A small image classifier, trained from scratch: 3.28M parameters, 197500 training examples.
Rows from block 5 of a small image classifier, named by matrix and row number. Rows with one number belong to one neuron. Each number is 200 + 40 x the weight over its row's rms, rounded and kept within 0 to 999. All counts start at 0.
After each neuron's rows are labels from the 100 images, of 14976, where the neuron reaches its largest size: "peak at" is the part of the image that holds the peak. Only what is clearly more common there than usual is listed. The data: pixel-art sprites of 400 made-up characters on tiled backdrops.
# u: gMLP up (value half) (model.blocks.5.mixer.u.weight, 576x192), inputs 0-63
# v: gMLP up (gate half) (model.blocks.5.mixer.v.weight, 576x192), inputs 0-63
# out: gMLP down (model.blocks.5.mixer.out.weight, 192x576, transposed), outputs 0-63

u.313,240,201,196,225,265,170,200,272,214,268,246,161,161,165,127,171,163,221,184,294,220,217,267,222,238,180,256,251,278,189,221,248,234,239,277,217,217,213,186,234,210,232,196,185,194,261,203,187,164,200,242,196,187,45,172,193,203,147,182,205,296,174,166,210
v.313,254,230,276,156,179,197,126,214,226,176,275,258,210,166,261,173,223,225,192,172,248,187,258,209,155,210,247,194,165,213,199,227,220,181,103,119,181,276,152,229,233,207,166,220,168,195,202,179,180,209,195,200,254,248,246,234,185,181,237,183,179,254,163,229
out.313,139,245,265,187,186,248,180,193,190,146,207,193,226,159,227,148,216,219,262,123,228,189,192,199,129,252,175,207,228,191,188,198,247,157,146,204,140,185,216,180,194,164,183,192,238,162,191,227,181,202,220,195,311,341,249,194,171,232,225,123,109,273,246,205
peak at: bottom right; middle right

u.310,249,184,186,165,242,142,210,211,161,201,208,230,187,173,134,231,150,191,136,185,130,221,224,205,155,256,239,154,181,144,205,165,159,276,249,256,184,112,153,272,266,149,218,194,220,209,189,167,173,141,169,150,218,216,168,251,283,240,174,221,208,224,199,218
v.310,132,238,229,217,250,203,161,244,185,114,158,138,174,239,233,254,219,145,219,216,298,174,182,222,206,158,162,170,199,222,194,195,152,180,237,196,211,242,286,154,183,151,268,234,204,121,196,237,236,235,224,266,138,240,164,170,150,183,223,218,142,112,189,212
out.310,201,237,176,248,188,265,189,217,240,163,241,244,244,251,278,153,224,265,254,208,239,179,209,246,228,184,136,230,126,232,207,181,235,164,147,143,222,263,236,53,127,246,163,224,253,158,276,249,175,228,279,219,226,212,221,160,210,257,201,124,167,188,234,255
peak at: bottom right; middle left

u.188,180,182,255,177,176,112,254,174,167,178,203,205,183,199,180,200,203,245,141,213,192,219,224,171,166,234,172,143,93,227,156,218,177,202,200,138,148,177,201,207,165,232,142,240,220,210,237,187,277,183,130,142,193,214,263,180,175,205,177,146,182,194,150,168
v.188,166,152,174,202,221,162,214,185,155,128,183,231,114,340,189,225,206,237,176,192,221,199,169,212,176,219,208,150,146,261,152,219,216,218,178,121,220,210,206,252,187,248,217,216,151,181,185,216,248,208,117,146,209,198,237,175,148,189,187,188,219,159,190,174
out.188,180,209,154,175,224,281,166,97,216,137,157,265,199,198,175,242,203,219,210,158,194,226,130,189,160,180,204,221,218,228,152,207,207,161,154,263,176,196,241,217,220,137,216,201,192,151,139,240,189,187,191,190,186,271,226,238,202,186,193,208,197,235,177,170
peak at: bottom right

u.264,189,107,195,148,224,167,133,260,106,160,202,213,186,234,170,180,230,249,163,196,194,150,214,221,243,187,217,161,204,159,165,157,156,313,207,122,231,266,169,145,126,262,200,180,206,179,265,209,171,149,187,238,145,147,141,161,210,111,178,148,193,152,183,183
v.264,179,168,207,194,176,203,180,210,218,125,193,248,166,238,214,198,271,264,151,175,179,165,218,174,189,244,190,154,174,201,178,193,184,184,161,152,211,247,186,174,179,256,195,189,163,230,179,200,244,247,264,245,190,205,215,292,175,244,193,176,154,194,182,155
out.264,153,237,234,176,172,138,209,222,211,248,152,142,214,231,239,199,205,131,213,195,249,177,224,217,238,207,129,199,206,234,223,138,177,189,228,197,194,223,213,173,203,206,218,232,130,225,215,219,166,242,200,237,133,149,193,180,166,222,147,257,209,155,267,225
peak at: bottom centre

u.257,182,138,199,213,168,205,233,219,240,215,198,222,205,225,232,203,237,242,193,197,260,211,259,135,265,248,236,229,193,163,242,199,203,258,128,88,204,179,244,278,207,248,152,190,177,246,176,171,162,248,220,225,166,198,213,155,236,183,215,222,246,242,188,182
v.257,190,208,210,171,207,223,128,221,223,220,215,253,136,238,208,143,254,226,245,184,209,166,130,230,180,194,321,140,239,217,149,210,227,166,174,109,188,224,150,204,284,253,234,228,205,217,165,171,163,158,180,250,169,198,224,244,202,237,281,196,151,235,197,216
out.257,104,242,192,220,273,185,223,194,220,217,207,218,216,156,176,264,228,156,233,138,154,271,149,247,198,163,139,154,230,174,139,261,181,110,232,286,171,156,167,210,233,109,234,241,201,187,166,194,194,191,136,148,181,235,201,225,196,254,181,233,157,238,247,163
peak at: centre; top centre

u.546,202,260,157,287,204,155,211,241,179,199,229,150,175,293,189,217,215,113,243,255,176,209,200,245,219,204,222,183,208,213,187,160,223,230,208,168,230,207,175,226,242,173,164,211,197,212,178,156,223,169,140,177,224,194,265,207,176,207,306,283,235,198,204,231
v.546,187,258,226,164,252,219,286,239,154,159,148,159,226,141,167,150,214,247,189,161,214,216,253,206,230,210,171,187,112,192,103,125,209,207,180,194,155,166,106,255,201,207,210,124,244,226,178,209,128,186,211,101,252,253,174,219,211,238,197,184,158,196,252,206
out.546,173,181,272,118,159,218,217,180,241,167,97,258,178,175,187,320,189,241,149,188,217,152,236,217,225,178,205,167,175,151,141,205,139,196,182,181,157,142,304,220,228,202,149,211,206,186,165,263,185,170,111,176,137,191,264,193,172,196,60,190,202,220,109,138
peak at: top left

u.89,189,265,189,249,246,234,192,195,206,250,214,136,187,183,175,260,197,130,178,286,251,237,272,156,152,206,202,221,178,238,267,227,222,143,214,216,264,207,279,237,146,149,196,204,153,191,201,177,229,234,232,246,202,231,149,175,204,198,240,305,254,234,180,228
v.89,163,227,215,269,175,211,264,292,201,155,240,190,218,203,251,200,161,81,239,284,219,206,244,180,174,229,152,132,159,197,216,124,172,187,172,203,288,222,241,227,226,139,173,232,261,164,235,138,220,157,207,175,189,207,215,119,148,259,234,252,224,181,180,207
out.89,174,159,175,225,237,239,179,278,227,183,171,214,166,137,161,227,221,284,210,186,225,180,165,167,243,150,267,214,213,183,185,223,221,193,189,152,158,199,168,272,221,238,211,146,175,202,173,206,115,236,274,248,199,174,175,134,232,189,267,162,138,169,234,223
peak at: bottom left

u.114,279,191,196,266,263,140,159,253,193,177,277,159,152,211,191,203,167,155,214,251,219,221,238,211,237,199,210,239,157,227,184,129,209,217,231,176,230,260,202,234,119,229,155,220,274,220,249,145,177,146,239,195,145,124,125,150,267,145,297,236,215,135,202,206
v.114,232,203,215,152,198,229,102,225,279,133,211,235,226,182,289,185,282,211,214,198,222,195,253,261,186,194,246,136,143,243,207,241,158,163,142,144,168,246,208,202,186,203,214,179,148,145,179,217,243,242,199,252,248,259,227,268,181,141,257,212,205,245,168,194
out.114,69,203,174,220,212,224,174,211,220,125,187,140,234,206,171,176,247,179,210,138,172,232,200,202,165,228,215,199,173,200,246,240,204,218,180,261,125,236,215,163,182,169,200,189,226,207,196,216,265,220,212,145,303,292,202,192,193,208,250,150,131,158,242,241
peak at: middle right

u.492,271,120,221,212,179,139,253,156,237,214,257,165,202,204,260,161,227,209,270,218,173,231,174,182,312,190,165,219,214,190,223,209,268,258,136,168,209,163,160,224,219,223,196,197,222,250,181,138,176,221,204,165,211,158,184,137,185,210,248,170,226,160,215,219
v.492,172,228,162,238,260,250,263,261,239,153,158,232,231,218,167,160,258,225,220,153,185,177,200,203,227,200,212,185,120,246,212,155,207,218,161,228,196,217,146,247,207,226,231,165,167,183,183,208,212,262,284,223,223,246,116,224,208,208,218,239,158,163,184,156
out.492,206,198,170,189,228,176,194,201,207,197,220,180,194,178,188,170,264,120,224,169,162,184,238,158,199,246,201,191,232,214,225,214,197,299,190,275,245,209,207,252,232,213,247,179,234,210,183,123,239,211,159,104,206,183,219,281,153,168,227,216,177,167,247,237
peak at: top centre

u.304,194,208,169,134,191,75,225,240,222,216,173,191,236,239,255,233,233,208,163,197,212,176,182,180,240,127,244,203,269,221,264,192,215,173,250,214,189,197,211,202,164,246,274,186,117,162,209,252,219,178,194,235,170,138,115,232,136,162,131,241,211,205,124,190
v.304,192,129,166,159,218,194,279,220,200,215,161,194,150,260,248,134,204,256,214,188,163,186,151,178,202,163,203,197,262,267,171,239,174,193,225,200,193,147,124,202,243,257,278,169,209,230,175,223,183,138,223,144,185,118,147,202,167,238,143,182,165,199,208,183
out.304,137,105,211,266,172,207,151,164,211,188,163,145,185,199,198,295,236,213,226,217,200,229,188,190,173,213,124,230,231,265,214,239,124,191,213,212,194,181,289,189,213,161,209,206,213,228,166,217,244,224,178,179,176,226,222,258,249,184,253,218,241,203,262,266
peak at: top centre

u.207,242,175,216,220,217,147,212,227,197,238,282,149,185,227,266,170,201,176,228,225,204,193,242,260,263,223,224,198,221,221,170,190,200,252,212,137,227,249,171,210,171,212,160,232,267,267,221,124,178,202,201,152,165,165,249,201,207,172,232,189,236,111,196,240
v.207,190,203,254,206,211,195,208,207,219,177,215,246,159,259,199,181,255,221,180,226,226,209,164,162,207,265,208,213,145,214,167,205,160,209,170,137,252,237,230,164,231,194,162,209,204,219,184,154,219,237,248,259,193,205,218,225,236,236,242,203,205,173,156,189
out.207,243,140,178,219,161,237,201,258,215,269,211,138,163,242,269,188,212,170,238,247,188,151,264,258,234,238,191,141,205,227,258,159,224,254,187,96,222,266,204,171,171,212,197,225,216,280,244,170,195,269,157,180,167,173,157,145,230,166,269,193,204,138,241,216
peak at: centre

u.149,178,170,201,185,206,177,143,276,163,213,192,197,148,234,209,201,198,253,128,245,216,183,205,231,223,173,199,270,172,151,240,236,220,241,233,197,259,186,209,153,210,264,181,252,165,177,193,205,135,208,238,263,151,144,164,136,232,186,144,223,207,163,243,222
v.149,212,175,182,249,255,179,257,200,150,119,199,177,219,262,211,248,202,158,142,226,194,208,195,228,223,228,222,185,139,201,185,198,227,251,177,226,242,212,147,254,171,237,149,235,169,156,213,164,202,254,270,172,211,196,212,177,235,159,189,208,245,138,254,198
out.149,208,205,247,177,216,191,226,180,214,205,254,174,180,137,167,194,254,196,254,149,184,215,169,184,151,262,231,123,288,133,167,191,250,185,174,207,147,132,165,260,263,134,214,204,231,206,201,167,234,175,135,153,248,233,253,301,205,223,220,182,177,287,192,148
peak at: top centre

u.7,170,187,187,182,223,207,125,151,221,155,209,157,179,289,261,171,224,221,273,210,214,189,205,135,216,235,193,171,236,267,233,211,247,138,205,146,258,248,277,164,225,239,187,216,170,215,223,232,245,271,213,269,152,172,216,188,171,236,237,187,174,206,216,174
v.7,124,260,244,212,248,243,173,226,238,175,145,187,145,226,174,200,198,248,208,173,251,211,211,196,189,170,199,174,153,220,126,197,165,206,188,219,164,233,185,180,186,145,220,191,199,171,193,232,224,241,216,208,209,276,202,240,180,228,195,208,129,112,174,180
out.7,201,152,235,201,161,157,259,242,196,217,194,175,172,208,204,230,186,163,230,227,140,220,218,207,163,231,201,157,251,213,208,203,197,196,202,204,221,162,180,395,273,221,203,203,228,232,169,179,206,147,142,112,181,156,185,213,176,211,167,248,252,186,176,200
peak at: bottom left

u.366,248,189,181,226,223,177,218,191,187,218,286,161,154,259,207,141,198,157,187,233,175,140,176,188,196,240,236,181,199,267,200,246,242,187,182,149,273,201,199,204,185,255,175,246,213,233,234,128,217,173,235,211,191,167,206,196,215,232,179,169,227,174,170,222
v.366,161,190,204,184,234,212,194,271,243,182,198,184,105,313,194,194,307,272,242,205,179,182,131,219,183,226,252,145,158,227,192,215,200,184,211,148,234,225,183,146,256,198,242,207,244,206,131,202,253,219,303,200,191,218,161,267,187,304,204,206,175,156,147,156
out.366,241,206,194,166,208,124,202,228,130,280,264,145,207,245,309,197,224,190,227,261,209,207,196,160,189,250,213,207,237,240,173,167,260,184,262,201,266,287,206,151,131,209,242,253,261,235,284,150,216,242,280,261,183,161,171,181,258,245,221,242,255,174,183,215
peak at: bottom centre

u.479,211,121,206,253,191,193,246,246,212,195,227,237,209,238,215,206,200,177,215,249,188,206,229,229,196,186,170,238,132,236,188,285,276,229,252,211,182,211,189,212,159,210,214,247,228,198,177,200,237,203,142,177,166,157,243,200,275,146,209,116,224,114,191,125
v.479,208,169,247,224,227,212,144,268,218,160,262,241,243,209,158,210,232,195,189,274,233,245,191,202,135,226,121,230,146,194,196,226,240,209,163,163,232,256,156,208,213,207,145,220,205,173,199,186,154,243,244,181,222,189,196,237,227,258,209,117,228,179,162,222
out.479,231,234,215,189,230,260,169,196,223,206,190,236,205,126,168,255,202,217,198,235,252,172,147,186,105,169,188,217,239,158,187,208,154,123,230,282,205,148,236,200,181,171,239,223,220,117,202,259,172,228,198,232,172,279,128,298,184,177,169,218,201,227,185,198
peak at: bottom right

u.24,165,219,178,159,111,130,165,227,203,234,158,176,240,210,167,193,199,191,129,202,202,165,233,168,232,250,202,196,189,182,183,126,274,205,272,185,207,212,226,191,157,210,192,177,137,190,200,240,154,186,256,279,143,181,191,118,210,161,216,245,193,193,187,189
v.24,218,247,168,212,216,220,160,209,220,194,227,276,149,226,241,166,212,200,165,145,195,124,156,164,159,191,234,189,216,179,184,164,305,180,168,151,193,237,189,172,265,283,252,268,196,212,211,140,184,160,208,234,174,178,209,191,188,207,225,216,145,244,223,232
out.24,178,188,184,204,173,286,203,241,176,174,174,174,190,206,293,197,244,261,243,216,219,211,225,295,246,208,206,232,172,221,273,225,256,236,178,157,189,246,193,112,110,172,156,223,205,239,199,203,169,242,181,173,229,159,213,148,192,159,228,135,196,137,262,167
peak at: bottom left

u.156,159,167,197,152,144,238,198,146,275,214,171,128,167,264,158,206,224,216,157,195,259,180,211,156,200,216,246,223,192,182,246,220,226,231,192,145,211,185,254,178,151,301,159,184,164,210,157,194,226,208,226,241,159,177,202,206,199,203,225,224,155,227,181,151
v.156,207,218,185,197,251,205,223,249,107,255,179,205,254,123,175,255,212,244,171,202,238,260,224,278,284,204,194,279,155,132,178,276,244,194,268,196,198,180,206,173,154,190,181,159,259,154,159,224,132,235,262,181,198,218,156,151,275,167,211,168,225,150,249,219
out.156,270,193,160,179,157,134,191,236,164,220,230,176,239,237,210,140,177,182,188,249,158,170,254,161,230,234,216,188,180,236,203,176,206,220,239,158,253,226,190,236,150,264,200,141,165,215,219,205,229,188,277,261,224,161,127,130,182,213,251,200,244,136,145,245
peak at: bottom left; middle left

u.431,178,195,196,171,148,172,197,230,254,143,148,108,273,225,157,158,206,133,126,208,168,150,204,162,188,179,239,199,216,230,210,133,253,188,246,215,174,186,250,235,181,226,265,126,133,181,231,240,202,174,229,182,204,193,179,192,139,182,204,247,177,217,135,169
v.431,170,217,178,249,160,230,193,215,261,174,250,263,210,257,224,189,147,74,251,173,184,155,166,219,178,214,182,125,156,219,141,146,182,192,108,234,196,250,200,230,187,135,191,244,242,165,206,200,256,156,213,178,215,239,215,160,135,251,190,202,185,195,210,179
out.431,236,206,191,194,280,188,188,249,159,200,181,280,178,175,199,288,200,280,142,224,238,167,183,174,246,164,246,248,148,178,180,184,160,223,255,213,197,172,243,180,169,200,181,180,129,166,226,231,104,220,247,297,157,123,191,149,199,184,113,190,220,182,237,173
peak at: bottom left; top right

u.441,159,240,185,239,270,175,214,134,154,244,218,226,191,182,230,221,241,251,245,169,237,282,211,199,238,135,151,179,195,231,171,171,201,128,183,184,212,240,227,182,136,217,202,201,238,235,225,257,255,240,166,172,194,180,220,238,141,205,262,214,211,136,259,166
v.441,202,211,243,111,242,165,272,228,162,195,138,186,204,191,154,224,242,234,155,156,177,209,196,244,207,238,242,185,169,144,116,155,165,245,249,209,171,187,118,204,206,180,222,148,229,206,189,195,158,177,260,129,254,259,144,221,227,195,174,154,171,173,225,192
out.441,236,244,261,154,174,257,191,147,262,171,203,307,217,229,183,242,205,232,174,213,257,170,201,173,184,174,216,193,180,165,168,226,218,160,126,148,153,183,232,146,214,255,139,250,194,144,172,243,209,164,161,250,172,202,280,260,196,220,137,154,181,299,155,194
peak at: bottom right

u.285,258,109,136,163,217,224,163,226,222,161,224,206,212,161,189,151,211,233,182,235,157,187,234,244,250,169,238,267,212,229,200,229,232,243,227,189,195,193,208,272,140,262,198,166,173,207,230,196,155,209,245,273,195,123,157,127,225,147,213,167,239,148,186,185
v.285,230,172,176,186,252,209,99,232,279,183,234,252,206,244,188,151,257,248,231,183,203,180,213,203,159,191,279,108,200,244,227,253,230,235,178,173,217,265,179,203,216,213,242,207,135,182,203,169,227,250,291,254,259,227,226,247,215,137,270,188,218,193,161,228
out.285,148,190,243,124,278,191,122,235,279,229,201,155,159,207,194,147,241,225,245,273,214,252,170,236,212,184,231,158,217,207,243,188,209,145,239,223,187,205,251,136,195,205,182,253,222,155,237,189,169,219,184,184,200,269,214,170,252,230,281,180,135,209,182,264
peak at: centre

u.84,235,206,240,155,107,243,209,173,195,153,254,198,221,95,205,168,240,190,238,195,226,106,202,164,156,318,171,172,168,186,203,216,207,189,130,179,180,234,203,173,224,188,190,203,250,190,218,180,229,193,143,175,242,233,204,214,201,230,168,137,200,261,219,221
v.84,238,244,203,207,186,225,163,177,259,197,187,244,140,201,166,122,193,151,230,192,230,179,200,206,191,146,283,164,203,255,173,198,220,195,211,172,188,229,146,224,229,203,213,191,218,163,197,168,185,118,192,207,189,214,228,219,124,140,328,247,179,217,201,187
out.84,253,214,243,166,247,208,219,195,148,150,219,231,163,192,242,274,141,291,169,188,230,198,211,195,200,151,179,236,161,201,191,199,169,214,183,271,215,242,221,155,154,180,150,203,151,163,245,229,201,177,258,247,236,231,214,153,190,168,112,205,209,130,124,180
peak at: top right

u.336,233,200,189,167,214,151,253,166,94,252,193,175,210,184,186,218,178,168,199,176,120,243,247,201,202,291,175,126,167,181,156,166,200,239,258,234,183,141,129,273,243,182,206,199,231,276,205,171,195,241,179,108,198,216,174,222,270,187,214,213,226,207,236,190
v.336,250,182,175,192,210,162,208,231,208,234,275,223,200,162,218,114,210,235,169,197,185,172,236,220,256,225,262,195,175,214,214,204,227,222,202,133,259,202,152,212,196,256,144,193,222,250,256,147,166,205,267,183,198,151,183,168,238,207,246,206,257,147,197,241
out.336,176,233,182,235,243,276,176,180,232,119,200,243,192,177,221,200,173,251,297,182,243,177,121,175,194,153,190,267,147,240,226,226,190,169,137,200,186,260,248,147,215,193,231,245,230,122,196,263,226,204,216,252,217,221,218,171,170,208,186,163,132,207,219,181
peak at: top left

u.279,260,150,272,111,166,157,139,201,171,258,231,219,157,161,147,154,256,251,172,220,153,148,190,158,206,298,243,200,207,191,200,175,188,215,232,107,190,187,192,176,225,255,213,188,225,250,206,145,201,168,197,181,204,176,182,252,220,150,259,139,231,257,188,152
v.279,233,172,238,229,174,164,189,254,171,196,255,257,151,266,201,217,193,190,161,245,178,155,216,280,250,255,288,206,169,181,186,171,154,271,208,185,232,232,124,215,218,231,144,216,258,197,225,196,139,140,197,151,166,155,233,208,194,161,258,200,244,163,190,216
out.279,222,219,160,186,267,205,221,175,207,144,197,191,177,228,175,217,221,184,181,172,175,186,168,241,171,211,247,191,209,224,193,188,154,140,246,338,207,257,182,122,188,114,272,246,165,115,233,226,186,207,252,205,207,176,158,254,208,238,175,252,188,144,176,230
peak at: centre; middle left

u.117,241,175,233,241,213,210,136,218,218,194,191,231,126,173,171,282,159,165,215,225,176,223,139,213,166,224,172,143,232,190,188,190,183,132,239,214,206,266,247,168,230,167,207,231,129,172,211,243,201,229,190,244,201,220,150,225,166,155,182,176,214,181,194,240
v.117,132,251,214,230,283,232,223,262,181,148,197,168,115,200,219,185,186,212,205,187,214,215,220,190,210,186,212,171,93,184,151,211,159,194,236,216,193,230,203,200,175,149,235,229,176,200,208,226,259,276,265,231,176,227,179,202,214,214,181,221,158,87,214,152
out.117,184,271,185,222,210,287,189,155,240,144,171,254,246,177,217,172,136,249,172,181,205,191,202,170,190,136,175,209,109,232,190,198,152,217,160,229,219,222,200,139,197,168,175,144,168,132,242,241,174,197,231,214,224,251,220,180,171,219,160,172,166,207,195,202
peak at: bottom left; top right

u.165,221,206,212,180,173,206,178,162,192,232,219,158,205,209,228,186,206,220,206,216,111,264,179,204,185,190,208,185,252,238,241,185,240,153,261,193,240,256,231,168,194,161,150,234,184,247,211,204,167,270,264,186,235,219,258,173,230,232,204,227,223,206,196,155
v.165,229,246,202,171,192,200,168,348,263,206,208,248,231,247,228,191,217,133,195,244,207,148,214,284,198,170,279,248,173,147,180,257,179,259,217,247,170,220,168,193,185,178,243,221,151,115,189,229,243,175,167,234,211,186,290,226,199,134,175,205,195,195,212,219
out.165,178,232,294,187,206,215,200,142,183,241,182,258,199,241,134,250,187,256,169,178,223,208,191,164,214,206,217,134,202,109,243,141,247,148,240,212,171,134,181,213,214,177,203,224,189,206,165,245,212,166,246,215,182,239,144,228,253,209,111,238,211,237,154,127
peak at: top right

u.73,175,208,182,212,289,145,177,239,128,254,236,126,191,317,229,238,195,204,191,260,171,229,148,270,227,179,181,203,216,249,123,211,230,200,208,187,254,247,144,206,189,196,207,212,215,256,206,191,158,202,227,147,163,150,143,158,232,252,160,251,220,165,210,209
v.73,232,227,208,151,152,203,225,170,242,178,208,277,202,211,148,182,234,236,199,177,234,97,209,171,177,242,251,210,238,188,134,154,196,268,151,154,159,264,134,169,234,251,209,209,208,138,220,167,206,132,184,215,223,223,195,267,166,161,250,145,146,214,95,209
out.73,123,205,235,177,179,138,191,220,192,132,166,198,233,166,126,124,193,211,221,101,211,159,177,126,158,218,221,231,253,161,158,215,259,214,173,212,142,173,173,276,222,238,218,198,169,168,198,265,211,128,212,219,227,186,205,194,184,224,178,129,147,263,198,202
peak at: middle right

u.52,219,219,198,239,118,175,214,250,258,177,235,200,185,260,173,163,164,95,202,238,204,161,269,163,206,237,211,169,165,206,232,123,236,263,147,145,233,218,155,275,285,197,167,250,208,191,241,128,201,148,149,146,183,177,273,154,247,200,206,250,225,227,246,190
v.52,143,220,215,223,273,220,172,270,213,175,183,175,144,202,244,163,222,265,181,204,251,214,203,260,214,171,217,173,129,240,182,248,161,153,191,173,196,192,168,209,183,190,253,176,211,163,182,222,208,233,197,187,207,241,214,192,193,234,234,235,173,111,224,202
out.52,219,197,194,89,246,192,269,182,154,169,139,232,183,155,101,259,202,166,138,191,157,217,223,197,190,197,202,131,170,175,159,174,94,187,280,278,143,137,230,230,207,206,211,151,217,233,220,182,206,184,185,167,202,215,170,219,160,180,185,218,211,205,164,147
peak at: top centre

u.158,198,93,200,133,216,168,140,288,193,251,202,223,149,191,164,162,168,267,143,250,122,194,176,182,182,169,238,154,209,152,136,194,217,202,325,191,188,260,177,216,158,187,237,191,170,229,255,146,223,148,196,193,176,165,201,167,216,207,236,185,171,200,152,83
v.158,192,189,237,154,195,216,187,234,208,136,191,191,214,158,209,137,182,202,211,236,164,218,196,202,205,179,174,191,205,183,125,158,146,178,217,201,166,289,271,244,194,160,179,172,221,213,258,150,191,249,229,303,207,199,160,154,134,224,207,183,175,193,190,168
out.158,182,214,196,224,221,248,225,133,236,81,155,250,238,179,204,239,150,227,199,190,202,209,154,199,113,156,165,186,184,239,165,236,166,163,209,244,125,141,238,180,200,173,224,157,217,158,189,245,230,211,160,234,261,245,174,219,200,190,162,179,195,196,193,170
peak at: bottom right

u.535,231,128,122,209,162,246,285,190,219,264,214,241,151,201,241,228,172,274,251,260,173,218,223,202,174,186,118,191,186,272,200,239,229,161,170,212,225,235,221,181,246,183,203,177,209,244,187,241,194,234,132,176,202,166,165,162,204,248,150,195,251,249,178,132
v.535,159,202,144,197,229,137,323,205,188,156,144,192,228,212,253,167,137,187,231,154,163,251,199,190,219,185,153,108,179,172,134,127,201,201,221,246,208,185,163,284,262,156,259,154,216,304,175,205,135,181,239,116,198,236,182,152,199,276,182,249,201,157,239,160
out.535,148,142,221,163,218,229,194,248,180,125,185,144,161,189,149,185,159,136,197,153,207,152,176,217,148,164,227,208,204,214,179,136,175,250,168,194,174,231,166,230,257,162,222,130,183,194,250,206,175,181,162,136,213,219,233,185,210,172,240,177,99,154,149,178
peak at: middle left

u.5,213,168,198,160,187,163,187,168,169,156,209,189,208,213,186,132,292,261,205,187,164,167,184,103,216,273,226,159,178,206,228,153,216,199,215,177,183,222,174,197,210,256,225,184,184,207,226,213,262,202,263,253,223,199,167,211,213,217,202,150,174,154,192,248
v.5,166,198,182,287,183,219,227,258,204,183,259,212,165,225,226,217,185,164,218,305,193,195,185,257,203,236,170,160,165,221,187,219,157,193,155,180,278,247,180,206,221,171,168,233,213,205,189,114,242,251,173,246,170,226,188,223,256,266,255,222,207,123,170,233
out.5,232,176,219,148,219,248,252,185,253,224,180,234,144,248,176,246,175,150,151,226,155,214,185,275,194,165,192,191,192,184,244,208,148,227,227,226,176,158,143,168,181,136,187,243,124,158,200,238,185,190,109,132,223,178,197,189,164,184,112,234,221,221,144,164
peak at: top right

u.118,163,253,197,183,224,188,181,190,139,231,253,189,145,310,130,193,190,240,255,170,130,217,204,163,206,200,109,201,242,196,194,126,169,236,171,226,237,202,188,149,169,207,143,226,221,272,217,171,250,241,284,250,175,126,152,156,210,212,202,164,144,191,196,179
v.118,233,187,238,179,207,206,177,184,198,196,211,221,136,193,243,202,251,249,218,171,203,207,137,249,195,240,268,188,174,219,167,215,216,117,175,92,165,208,131,194,244,248,186,225,241,237,151,180,184,178,199,195,212,227,204,253,191,262,301,211,170,238,214,221
out.118,102,188,227,122,270,165,208,151,200,191,165,152,186,238,185,167,217,245,241,132,143,257,87,186,155,171,226,170,219,195,187,218,188,96,233,223,149,185,167,154,226,169,202,181,225,192,167,250,195,181,231,179,233,262,210,163,216,310,182,174,102,214,169,236
peak at: middle right

u.545,274,169,212,178,184,267,208,240,270,281,271,201,170,193,136,187,186,184,237,244,189,153,167,255,185,175,297,154,259,208,262,187,271,193,183,100,206,200,127,221,213,225,234,220,213,196,142,174,197,213,129,193,205,182,161,228,251,184,251,215,170,192,152,196
v.545,144,220,303,182,232,193,132,230,229,190,161,190,198,212,162,234,213,263,151,196,251,238,218,197,279,204,192,228,119,241,205,191,164,232,243,197,242,245,208,174,156,295,119,170,152,232,168,203,157,232,271,230,102,186,187,213,231,256,188,195,168,159,242,166
out.545,134,234,181,179,234,139,184,179,162,98,175,206,263,199,214,140,177,231,202,155,181,233,262,164,187,228,147,186,102,235,207,200,158,219,228,259,205,220,203,192,158,232,206,177,190,126,250,200,233,162,272,235,189,214,163,123,176,255,204,172,188,171,207,268
peak at: centre